Rows from block 9, named by matrix and row number. Each number is 500 + 25 x the weight over its row's rms, rounded and kept within 0 to 999. All counts start at 0. Numbers have three digits each. After the name is the row's rms in percent of the matrix's.
# convs2: project pointwise conv (model.blocks.9.convs.2.weight, 160x480x1x1), inputs 276-344
convs2.69 090:505500500520495500500352384500500500500501481546500532476500502500456500499545472500500500510378500493514500500544512456500503500494500500500500500496523500500503541500500500490500456387500492500500557500477
convs2.70 089:513471500508500500500494501500500500500499505520500503565500509500506500503546473500500500514577500514488500500486501498500526500506500500500524500408620500500508501500494500509500503535500492500500499500515
convs2.71 096:518513500509484500500484490500500500500433502500500489495500518500511500498452529500500500491519500480535500500494506491500504500498500500500516500551542500500497478500499500493500480493500453500500526500413
convs2.72 093:505440500500492500500564548500500500500505567509500510493500514500601500546533466500500500442486500498523500500501498539500483500493500500500506500466550500500520443500500500487500517541500446500500512500569
convs2.73 125:473502500472485500500447537500500500500425519483500506534500500500413500475536490500500500508480500493493500500462503442500491500498500500500507500403496500500503499500500500595500507487500493500500557500564
convs2.74 083:526483500503511500500537528500500500500511378498500526553500504500448500517488486500500500517510500544565500500464490578500508500502500500500535500505531500500484524500500500504500528510500528500500542500489
convs2.75 101:469491500513460500500512504500500500500519536543500500541500502500571500493587481500500500500497500492504500500544500414500502500512500500500520500523454500500498511500500500530500442497500438500500504500510
convs2.76 123:542402500455520500500500500500500500500492534523500524507500515500443500513496509500500500514510500504503500500548460483500637500485500500500498500503469500500500482500505500408500457605500493500500482500496
convs2.77 100:495500500381485500500624501500500500500415549469500499488500501500502500533526475500500500499486500502475500500475502523500486500537500500500510500501535500500478503500499500494500512532500571500500489500485
convs2.78 087:493562500468652500500612509500500500500507490507500510522500469500466500487496525500500500496508500523501500500427567526500509500503500500500500500473550500500459503500500500570500493435500524500500494500465
convs2.79 097:505515500504547500500523503500500500500463520498500482502500472500438500496496531500500500491365500521500500500480487503500438500509500500500503500434517500500514500500498500472500490544500504500500503500518
convs2.80 111:510500500498503500500508477500500500500537470420500501546500494500539500471497481500500500504500500501482500500501499505500510500450500500500457500482428500500538509500500500497500495528500535500500484500524
convs2.81 092:506518500524509500500443515500500500500496518532500567464500496500502500508495443500500500538533500494495500500490478515500531500480500500500504500501500500500511435500543500639500474497500486500500519500546
convs2.82 114:591640500544504500500520535500500500500467551503500498491500496500464500491509481500500500479493500533500500500469530522500483500490500500500496500500502500500518499500501500506500615491500497500500369500516
convs2.83 094:477521500513535500500561426500500500500516556508500469545500505500526500488469482500500500529475500498469500500510500470500510500489500500500503500504514500500463541500500500461500498501500491500500518500430
convs2.84 100:502480500506538500500459491500500500500395475471500487508500500500512500466470528500500500501394500511515500500554487510500502500512500500500470500553510500500506498500500500468500505505500504500500499500584
convs2.85 082:603538500489501500500504507500500500500504467590500469424500502500435500464503498500500500493502500521501500500501501518500476500515500500500544500461502500500492409501500500481500513541500486500500548500459
convs2.86 086:476521500564503500500507519500500500500475522516500544536500497500495500529405496500500500486422500580496500500508472529500480500503500500500486500500516500500468455500500500538500490496500504500500489500505
convs2.87 093:486444500490496500500527498500500500500479474495500504478500501500468500486559492500500500504444500608571500500502505486500498500504500500500554500454478500500498499500502500518500511473500478500500442500474
convs2.88 093:552469500485504500500491505500500500500501490527500503491500539500460500511465529500500500520498500499522500500526506482500489500565500500500498500523477500500503508500500500488500457501500500500500500500548
convs2.89 107:407535500458501500500420520500500500500503514468500521523500550500520500500511539500500500502543500508500500500474510471500450500504500500500503500506515500500492483500500500488500473515500512500500498500530
convs2.90 099:465487500541468500500465442500500500500509458506500497506500505500526500512522416500500500513560500464498500500474497485500496500488500500500499500501501500500500510500500500431500477466500499500500496500509
convs2.91 112:492530500493502500500508426500500500500497508499500496486500497500532500477500479500500500509537500504472500500485498397500588500488500500500507500430499500500489497500495500457500445423500503500500534500499
convs2.92 106:549516500549477500500592500500500500500526491508500510420500481500512500529445472500500500516468500512485500500573514644500500500497500500500474500484518500500456519500500500498500463581500499500500479500467
convs2.93 098:501527500502427500500503507500500500500499344372500511530500502500531500524551478500500500466559500500510500500507498519500489500493500500500503500487514500500502480500499500528500517497500457500500501500488
convs2.94 111:489466500519512500500431503500500500500511456543500477496500498500466500521542358500500500506509500520485500500532512507500557500500500500500451500497502500500492493500495500483500497457500454500500506500481
convs2.95 094:548495500494465500500545500500500500500471514462500534470500526500538500525506506500500500441592500490502500500452488549500448500609500500500473500511521500500512511500500500515500520554500457500500502500484
convs2.96 092:429472500479427500500507505500500500500487587573500500446500431500558500547520493500500500493497500526504500500498489535500495500507500500500494500500507500500506458500501500476500434494500472500500483500534
convs2.97 111:547491500498594500500479503500500500500514446504500534492500497500489500552508522500500500499513500467515500500530481430500516500487500500500516500519589500500461500500500500543500423507500510500500502500538
convs2.98 090:582457500522499500500507535500500500500522501500500477474500492500469500514474490500500500498487500591544500500499506541500500500504500500500498500481547500500505513500497500515500629522500500500500459500482
convs2.99 114:501523500552483500500504471500500500500516534477500452519500512500510500482520517500500500501498500518501500500519502466500539500500500500500446500432498500500502499500500500471500415500500515500500499500422
convs2.100 095:595438500497507500500478472500500500500492502437500503500500507500500500515474486500500500500531500533552500500511511532500496500549500500500551500501470500500574534500499500477500497481500447500500502500474
convs2.101 102:498481500496472500500489533500500500500496445490500492391500513500527500520538472500500500501493500491538500500503480519500465500484500500500487500504485500500442494500498500535500494511500511500500458500491
convs2.102 099:513550500453537500500547500500500500500535498518500500496500494500496500520503464500500500505502500485538500500484484487500511500500500500500493500499411500500493468500500500490500444470500512500500494500494
convs2.103 117:541493500501489500500481500500500500500491449431500464528500496500505500452500494500500500500520500511481500500479493441500500500499500500500521500453529500500506495500500500476500532427500498500500499500462
convs2.104 108:526510500518501500500542470500500500500510506455500523652500451500542500472438502500500500559509500451456500500534502476500529500496500500500436500471410500500495432500500500552500466521500496500500538500502
convs2.105 087:489457500505456500500474457500500500500393471556500462415500483500534500428503501500500500524497500498516500500517521507500544500595500500500505500501572500500523491500502500516500505507500497500500511500476
convs2.106 107:527514500554470500500496504500500500500558514493500500464500497500495500499499497500500500494503500503537500500501448503500503500501500500500467500483462500500484503500501500502500443491500510500500453500508
convs2.107 106:475526500495493500500420526500500500500526458411500460562500496500500500496498437500500500526508500497495500500441483500500520500509500500500483500542494500500508505500501500503500516503500502500500501500430
convs2.108 114:478575500509493500500524459500500500500495502488500502491500497500491500482523479500500500465563500509496500500513493507500498500533500500500549500501562500500499500500500500497500495569500612500500505500496
convs2.109 082:618477500507544500500475466500500500500500488511500501445500546500554500506431504500500500474484500499505500500557497530500493500468500500500498500534480500500504537500500500541500520381500484500500512500500
convs2.110 099:513545500478500500500501451500500500500503493544500500463500519500452500416412540500500500513512500467510500500407471531500467500512500500500529500497447500500534529500499500502500500476500470500500472500496
convs2.111 087:505514500515513500500481442500500500500498486543500475514500500500499500513516546500500500445484500506513500500500462504500437500502500500500491500563496500500515476500500500513500562477500512500500502500546
convs2.112 089:550442500503498500500574371500500500500473520503500541487500500500503500464507495500500500501515500473500500500554491460500494500516500500500486500495518500500458530500500500515500514442500522500500432500486
convs2.113 100:548488500530547500500501484500500500500478446393500501556500480500444500500463506500500500504479500500457500500504514489500572500546500500500536500474495500500494494500502500467500481457500498500500512500499
convs2.114 102:496495500494445500500442573500500500500484537532500466499500498500467500504507516500500500505575500463538500500502523463500510500500500500500476500485514500500498497500500500454500539707500540500500525500474
convs2.115 087:501512500518506500500509477500500500500435507505500538506500572500467500523415477500500500487494500492500500500492489554500473500494500500500398500477445500500492570500500500470500615480500488500500549500496
convs2.116 092:502537500500450500500493518500500500500456365519500488490500519500526500520459460500500500451517500503471500500540500355500432500471500500500498500489488500500517519500500500504500421435500476500500510500511
convs2.117 101:499540500503570500500499471500500500500499455491500501524500500500495500501513481500500500539501500492448500500536500486500507500490500500500497500477492500500480461500500500503500507536500507500500508500495
convs2.118 088:526495500502485500500600477500500500500467501480500509536500538500506500495552507500500500475504500542513500500499504614500498500494500500500498500598500500500481501500500500584500562511500560501500497500462
convs2.119 111:505502500498468500500434505500500500500674520487500505467500493500444500504509544500500500522535500505499500500496505491500516500489500500500480500497476500500499513500500500491500442599500506500500447500458
convs2.120 094:499567500495499500500502575500500500500516531490500521473500543500561500547469532500500500507467500508502500500494521522500515500493500500500469500573504500500535519500500500563500547540500499500500466500495
convs2.121 102:401526500489507500500390512500500500500444479389500541481500528500506500498498423500500500511544500496497500500575503464500548500504500500500486500502524500500509501500499500488500442532500492500500472500496
convs2.122 110:460474500514596500500556496500500500500499585477500518529500499500462500489472567500500500498499500485534500500504483488500521500494500500500496500496496500500530484500500500504500507564500508500500478500496
convs2.123 095:482491500511539500500489507500500500500502501498500482450500482500479500531536512500500500517591500508531500500498492477500496500479500500500455500497503500500467500500500500551500575406500465500500487500494
convs2.124 095:593514500542510500500494492500500500500504468520500468420500515500544500503490401500500500527486500534514500500488482624500514500452500500500486500496506500500500500500502500501500485509500562500500476500499
convs2.125 109:495465500475504500500548584500500500500530509564500542498500510500500500505502543500500500445535500532486500500497509465500494500499500500500533500474502500500458498500500500470500496510500398500500549500487
convs2.126 078:532531500507509500500524583500500500500410603491500502560500511500471500483475448500500500488512500480489500500457497479500458500518500500500522500522441500500512487500500500530500434516500513500500472500553
convs2.127 094:476441500519508500500503512500500500500503475474500452541500496500499500493569500500500500487505500461416500500437534570500470500471500500500469500500439500500523460500500500442500500557500504500500482500503
convs2.128 100:485503500476502500500502401500500500500502501570500434509500431500506500505514501500500500494529500520477500500500491424500585500490500500500451500458512500500492461500502500412500499474500499500500503500500
convs2.129 093:512587500547494500500492516500500500500497540545500513404500488500508500520455569500500500489552500485419500500506495449500487500504500500500465500552398500500560465500515500532500483498500500500500501500469
convs2.130 100:486478501495510500500417501500500500500499562528500527513500512500474500468457499500500500513406500438502500500549505528500481500508500500500495500512507500500529522500472500502500500524500499500500503500480
convs2.131 096:499491499310484500500519499500500500500412515518500449523500501500495500439500543500500500461518500609506500500493502467500504500534500500500539500469514500500506490500500500475500500456500442500500507500504
convs2.132 095:532411500411478500500501420500500500500456541522500494523500504500495500505510527500500500466499500523506500500515500497500485500526500500500605500521460500500508509500499500502500496526500508500500514500495
convs2.133 106:499519500557553500500493520500500500500502473569500503569500497500477500489481528500500500499510500511525500500515491393500487500503500500500496500459347500500500546500501500525500368494500500500500531500549
convs2.134 101:488472500457488500500507532500500500500518463510500544503500530500519500485494542500500500504495500481420500500451467500500506500487500500500485500509318500500491520500485500463500508506500497500500485500508
convs2.135 109:545493500512495500500446531500500500500493506512500529495500507500552500474493488500500500500478500476442500500553500547500510500503500500500517500509494500500487502500500500487500503506500544500500437500497
convs2.136 099:501508500570530500500527495500500500500500610453500505533500532500473500500510496500500500502489500468509500500300554516500438500571500500500468500491504500500482513500500500497500510496500458500500526500404
convs2.137 099:490544500526429500500485512500500500500537403514500503469500619500478500507498496500500500482512500504448500500499486499500482500482500500500434500529518500500459507500499500493500492501500517500500511500499
convs2.138 098:532527500444552500500497535500500500500504585565500569624500501500510500505470501500500500468497500514519500500478508485500506500473500500500507500540565500500480487500494500505500512510500504500500554500494
convs2.139 099:514449500552494500500598462500500500500471528417500528525500500500490500511504498500500500494464500514517500500564500496500480500455500500500494500493374500500513502500500500631500399451500497500500539500553
convs2.140 096:493494500475500500500496482500500500500503536504500427403500499500496500504526549500500500482531500496497500500528503498500523500498500500500502500529499500500531497500499500476500500509500491500500529500480
convs2.141 095:495561500557474500500494412500500500500535492406500524531500481500509500505507487500500500488478500493435500500595498560500533500497500500500482500512503500500480490500500500483500497509500484500500489500524
convs2.142 087:509579500496549500500494553500500500500487508500500524505500478500557500497485506500500500500533500448497500500387527510500493500449500500500500500481494500500511514500500500519500501501500474500500447500513
convs2.143 102:499494500566540500500534498500500500500504517477500501506500498500483500500471473500500500511526500495518500500514553490500501500508500500500512500514551500500505500500502500500500498508500487500500596500508
convs2.144 090:536428500509523500500519484500500500500493501519500511493500499500501500483483564500500500518459500543497500500453503498500479500483500500500540500419550500500471564500500500499500557515500515500500498500500
convs2.145 107:493491500501503500500503500500500500500565477500500485499500509500494500501544398500500500514500500480469500500454498471500511500543500500500518500574518500500501501500500500500500502491500473500500471500496
convs2.146 094:538616500553514500500485553500500500500533481501500470496500499500483500501518493500500500500499500493487500500452500473500495500416500500500456500488501500500517501500500500477500488505500546500500532500470
convs2.147 098:497474500514504500500494469500500500500461499523500458474500430500526500488508563500500500501459500530508500500507513483500512500494500500500480500503479500500577500500499500485500494490500503500500482500516
convs2.148 089:498528500449482500500455514500500500500511473491500441553500496500505500487519469500500500502501500506473500500434502501500503500510500500500609500471519500500504514500499500498500536392500481500500513500500
convs2.149 115:409537500620483500500473502500500500500491530527500487524500506500487500509461481500500500442503500501486500500476496523500501500559500500500407500439501500500479491500499500482500548488500511500500476500509
convs2.150 100:559492500465482500500474495500500500500511356457500584505500503500506500480499615500500500533499500545507500500475502505500464500482500500500509500547546500500536498500500500504500536533500481500500529500461
convs2.151 095:529489500487509500500414500500500500500520549488500511529500567500495500470499492500500500504522500501503500500500495494500485500516500500500516500478496500500482520500500500401500500489500508500500512500455
convs2.152 093:470507500496505500500439481500500500500463476457500516490500496500493500450496503500500500510542500492503500500475502550500407500518500500500481500509486500500500457500499500518500582498500524500500520500468
convs2.153 084:454486500532473500500487525500500500500529449500500528505500493500513500500497493500500500500543500486506500500514503453500463500530500500500512500450496500500499500500500500510500501474500513500500501500496
convs2.154 128:478488500406461500500364498500500500500494553508500479516500519500513500500518500500500500499472500493505500500553498480500513500528500500500499500492480500500502523500500500504500463494500529500500497500475
convs2.155 088:484511500496475500500584363500500500500526502430500494501500501500509500489515550500500500500444500504511500500485517503500489500492500500500509500558488500500503505500494500491500518520500494500500496500472
convs2.156 098:501524500489501500500485502500500500500503523495500471502500501500438500490495487500500500525513500507501500500535500442500510500456500500500493500552602500500501528500502500462500469615500403500500499500492
convs2.157 104:524494500417523500500480497500500500500501499442500510530500519500495500499571627500500500516488500484492500500540490456500497500507500500500501500459502500500500498500500500504500505558500501500500494500533